config.toml
model = "model that answers yes/no questions on an image's attributes"
dataset = "views of escape-time and Newton fractals"
train_examples = 145000
image_size = 64
crop_scale_min = 1
horizontal_flip = true
questions_per_image = 8
encoder_arch = "coatnet"
encoder_norm = "layernorm"
encoder_norm_position = "pre"
encoder_activation = "squared_relu"
encoder_mlp_ratio = 4
encoder_head_dim = 64
encoder_fused_qkv = true
encoder_qk_norm = false
encoder_layer_scale_init = 1.0
encoder_parallel_block = false
encoder_inner_norm = false
encoder_patch_size = [4, 4]
encoder_conv_stem = true
encoder_depths = [3, 3, 3]
encoder_widths = [48, 96, 192]
fusion = "prefix"
fusion_encoder_width = 320
fusion_encoder_layers = 10
fusion_encoder_norm = "rmsnorm"
fusion_encoder_norm_position = "pre"
fusion_encoder_activation = "silu"
fusion_encoder_mlp_ratio = 4
fusion_encoder_head_dim = 32
fusion_encoder_fused_qkv = false
fusion_encoder_bias = "all"
fusion_encoder_qk_norm = true
fusion_encoder_parallel_block = false
fusion_encoder_inner_norm = false
fusion_encoder_positions = "rope"
fusion_encoder_connector = "linear"
init = "small_normal"
residual_init = "none"
optimizer = "soap"
beta2 = 0.99
lr = 0.0013
beta1 = 0.95
shampoo_beta = 0.95
eps = 1e-08
precondition_frequency = 50
max_precond_dim = 1024
one_sided = true
adamw_lr_other_params = 0.0017
steps = 6600
batch_size = 512
epochs = 23.3
lr_schedule = "step"
warmup_steps = 330
weight_decay = 0.4
adamw_weight_decay_other_params = 0
Rows from block 6 of the image encoder of a small model that answers yes/no questions on an image's attributes, named by matrix and row number. Rows with one number belong to one neuron. Each number is 500 + 50 x the weight over its row's rms, rounded and kept within 0 to 999. All counts start at 0. Numbers have three digits each.
After each neuron's rows are labels from the 100 images, of 14848, where the neuron reaches its highest value: "responds to" is what is common among them; "colour at peak" is the nearest of a few named colours to the mean colour under the peak. Only what is clearly more common there than usual is listed. The data: views of escape-time and Newton fractals.
# fc1: MLP up (encoder.blocks.6.mlp.fc1.weight, 768x192), inputs 0-63
# fc2: MLP down (encoder.blocks.6.mlp.fc2.weight, 192x768, transposed), outputs 0-63

fc1.681:527515509559532439457465538501519536441459593519390560435440542504536479532508578513502500545491480533486391503429470486470535452528537572434483516506569470414591471649504509508502538408535441
fc2.681:513425502505415509520421462484465540506540526477509561450452504483558558460456448550537577527574483462459585519478501468575502473459510439475450513580409541513419481517510556576591528521498566
responds to: tricorn; close-up
colour at peak: black

fc1.314:439428459546489438532478525562524561555464532488467549497576531550513544493477370517528545546512481600498482524485430502536496489506554528562455489459444530466525491455507502515603562518557498
fc2.314:396533496506521561532501464497475538438545509480502376456418499438514498567473601534502440579442456446456446506465388542490571441476473405557505478446492493494473409533506478484538529554531405
responds to: sine Julia set; pastel
colour at peak: pink

fc1.8:529459506493491512497390492529446482575466541580584490518557490463482521523424415506603472583516466576538428475486497498440451520548531508539509478479482558461522490478403583591509418393511538
fc2.8:533411531551545552473543476460516549482446505440507443428507510466551473561559580512507457445422517437448512464439572537517552535465587516527501560522389459533493445422487461499537452519542566
responds to: tricorn; earthy
colour at peak: brown

fc1.754:586500534511495447528545460531437563494428466528526452565567503508482410571479516519550420429456481500483535534476503536451515529588441469378627482515484493569466420472526517460477531491586492
fc2.754:411508541502450503514427511426481579451474569496527474516499517410556599450610523432512559472519560488480609483533472494433488538553535486535463588492441515496441518530481456504482517517517492
responds to: sine Julia set; quartic Julia set
colour at peak: black

fc1.368:492536554586452540526478439467399496519489513482522553459475516536526445485463524517539538526407587444592523523540544508538450614558492537446473606545379594521545442494548479390425491509556419
fc2.368:465517470466617490495451443550442538485512465518562553412481439462515468588515522453469564391493499577431519495569418533458494462569519480533572488426528508409446495467559542497499518504483563
responds to: dark; Julia set
colour at peak: black

fc1.473:473483554442534406587511531509500504478373589490507431541607564524481411519480524495607431584492646490485505583514570546366574449492542435527483487495476520492503542499485484468398438494446467
fc2.473:537400455595494470442414543511479560496506500563512485426441489582589448528462535529514488479478543450452540497543535574528541531544457660547413462555485523444525511538527503473556497490509588
responds to: dark
colour at peak: black

fc1.602:507482516453510490553460503505426535546430529559448520582566568529514424498467499567503496448512554555485475541521416627427495470539440496395445461504518492520439438414489516448553439417469444
fc2.602:572591542478530489509515548616521499529600538489430433443534435471512528488496443457547475520488458444538551480451577468575502517471432522489435444469581458544517475591509504503451497535503467
responds to: grey; cubic Julia set
colour at peak: grey

fc1.438:429492549516467469467449413456443543489445531514493507545468604525463496517448648566517554530441581372567440502560569541443521586494467491534469502515442499548526466560454444433391523584518489
fc2.438:466520446536588498508570439506571515512407505473570465426445442541555458519471537441486571455556555617440485578497484525468561510522485487484504506474499512507567509476526431498446482511537483
responds to: dark; Newton basins of three roots
colour at peak: black

fc1.697:506516457529457611506499462453397462524500525444494480388436576610492552471485465463565524519437498513547523561632545595460563556480567547563555497461529515520525452428454510555536448475510509
fc2.697:431537442494392519461475500518528468473571501488512407561447463516491496527398435581559519474543444567470512521481462488507470496597513511510537442473535468500576483407511510578508484464470532
responds to: pastel; Newton basins of three roots
colour at peak: pink

fc1.592:572555504548529559493486506463513605474470442486590579540410553531551476509519521547578529439460550505579458555410539459459528567499534472515542458543545461446488506525543538555455509463530516
fc2.592:467495543559538510506464488419440549486481509392506476404514499520537517578541509528523484469487577579504509530652547529514525482452560487534524476444472474373482408586573545572440594524452499
responds to: dark
colour at peak: black

fc1.649:607458406484604579449566452483521527575382527444473539521533535614498543466474554504553447524425502483511491531433492506414477504424495547475536467535432533490422549471554530559417548427595476
fc2.649:499567522467473477542449480539515471490459451536512386553520486412543477519580412530484461455528467520411524470399486561601430574542504391532435547466473589525504501491534513513526522486482456
responds to: dark; exponential Julia set
colour at peak: black

fc1.90:496561535427444530498389536576473560359392512498521530435571516537541521535417506578521544486491418503582469498512564504484491541433451457547537486398536529515536569499471552631482444493452610
fc2.90:502513503515478515555465475449518544532542482482548557440575545511582564530495609519529594436503496505506502468476572526494490475496480526476505506477420472517575496455522496526509489540644528
responds to: sine Julia set; vivid
colour at peak: black

fc1.119:515464516532514482532537523532523533503449512513506511488476545531555550487521381508557577549519494614469529495507523501557593496547543502581397537508475510467491544458472459446599531499480485
fc2.119:375481527442542560471490519473482496465560590483486385488417549479506496540520580491406426600376521456462420461478361539512518457477530449519521463462465523492509466474502484542459543531561490
responds to: pastel; Newton basins of three roots
colour at peak: pink

fc1.349:483584545485526505463555510407460460574442464486478470560570593485519521497472486512532458466558486496479518524430522499566577465518510516510670510479466591603477459456578531408623483510527536
fc2.349:495486514480446514561488415540447427532429492452522397549469448543567445489497424491494501519583565555560555430516510504528515555539586469464480508473492540464569520466487552520522517514364453
responds to: cubic Julia set
colour at peak: black

fc1.652:533473596457484567553508563539552420527417532420478552512468517558577505560492394646519495493467509562528555525466533472514615521573537621500490424497573505509507513450548514503549500457549426
fc2.652:463493630470499477536515505423479508435549504490498435480482459454486503527441584511488586425431496446467469481587523362533494468506469467455570612458513554582473386471419473562559532458459518
responds to: Newton basins of three roots; pastel
colour at peak: pink

fc1.645:467490564500497504556405460406407488559423463468507497575510448533543495493545463554505479513487497589495495527517493534422408487470453558413442488601546513397526459491519522425472524459487495
fc2.645:512519455538473550437507488524484455618485474505481470478465481496494487526511512478488474493448500473408574610535553437535472505575543626562417534507480572546477481533594538567475478521484473
responds to: grey; cubic Julia set
colour at peak: grey

fc1.415:504519508502416481551532494593526474479494528503615522459529434499495526568559523494479504478517519539543437495590505452542515563525491417497462550480449424506482524509501556428601467547516494
fc2.415:469490489480433549414490477451508505529472511581491463516438500551517561409489474571528519522463494557460469568502431454512555463513502462456426460463416507482399525494620464568498524506479439
responds to: sine Julia set; pastel
colour at peak: pink

fc1.141:460400476512488460478512557497479589545456507498497549550510538597547572488543377516507520550549435532516617464489481445511548447529584492530414511438429473439526506447464532533608601542462575
fc2.141:459541544480564566504511474474519433442528502510523402473438499434503541578524541545485424622449467473479461538461389473469528424468423397504554426490547463474428389558497528483502474599572425
responds to: sine Julia set; earthy
colour at peak: pink

fc1.2:450542582440471496460467545565575520500475540440606458507512568470508560547423571491514583587577507505521374585550510481508551510477474492534509452496441443588438396432513462544541549509456506
fc2.2:392413485498524492495486355491590531450514543546509521391515480475527540463496448365539528454528416479574400422475494538591487487580583554493516483503463476446544503495484405537503485435477540
responds to: Newton basins of three roots; grey
colour at peak: grey

fc1.608:541557431380572540527529489489487482567557381478488437423439512547399545509561429504475567554577566398443505563617477553462449552636444490453491539488560536580475506480478456524483508474515505
fc2.608:499452531479535544539466491477507512463540486469550437477427480576519578504539482547527516561490504559346483524527422531550525626494528512516501450479489444536517498403493506528505533479463581
responds to: pastel; tricorn
colour at peak: pink

fc1.94:474467454512483507508483510517420540511515580524512484502482477461575573524479399555564532602529455553491440497536460478411478494536447463392530491502474529521558586451514417618588491443592521
fc2.94:507559467566538479511474509515591473477412549493550494530562483605462620498547446440415541442469518494450480468502437535612595523511563422548459563498525394524490515501517458507529475459448500
responds to: pastel; quartic Julia set
colour at peak: pink

fc1.45:412535487346478461513419450601503448531409558563527521546487553498542550546568610519573468548463516523484520434501452486487528465468453472472576517455473522469580393475486473560610540564454542
fc2.45:538491469470515447620580499466488502494506498489485426435488484423505528481495503480510530466463477406440437576536477484475536483522502474548454452566389482473450438481443502521544433483554534
responds to: sine Julia set
colour at peak: black

fc1.243:433583493501439508515450489565481575481513468464520555411420506543502480569511466520523574435570491480498453589541566543532521521510475436435611574499540569495528525458467455582522454446538502
fc2.243:510405571472480477566400480502508542472530477483527526550471495510496580578492567536563476562437498463423486478522455482550440584498531510494509483441453425501521499437389579562520466489455556
responds to: pastel; Newton basins of three roots
colour at peak: pink

fc1.102:496476500524495531490541556529539529518435523516513454478535523582471573552489394506555557539497437537419541505535556513517610441518526491559446517561526539470510570494449475535551540468489457
fc2.102:394531552428520536516533525469495508443589550449487448485439534463445454500536608499431445537398572494541407453435452575524445523532531497529532530479469581536493509458435538548528542498523456
responds to: Newton basins of three roots; pastel
colour at peak: pink

fc1.733:444600507529543475496500488383431464577476547480464457505554504486509447502538536471432464537524470405453547543398541575489621484494516480476620500486448483587548529488535470483579452539530474
fc2.733:439452553470431512493393497529469429503424477469514405558509485534560524539526463487519499501520616531537525459534525543566463557580590476499414487489524562510537465532523558569560527606376450
responds to: sine Julia set
colour at peak: black

fc1.531:493493564549569434586389476536519509576456534531504488583573494543505390470605531514536482412514573495465440485492582483482604508493449376503596440533470445507593530524459482462539544545468381
fc2.531:571449505540445510445557503546555522474487490530485494431484520501551593515390552518570497549479511520534456536494531479444502535476458518552389401540512510479514411499540456511484505478564534
responds to: dark; Newton basins of three roots
colour at peak: black

fc1.685:526521527482502491490520564384483492566389508487457480537466561505558416492517521604453418507475481526531521504504427474391471449513615490403464499460442613555533494605495463495572544496498513
fc2.685:477558547569566531564433534559508515461494515521531391507497481546518551581470511471560559444591463515435531492467507554585563542468505502585398551508536479572425427463518508513415423495405468
responds to: grey; Julia set
colour at peak: black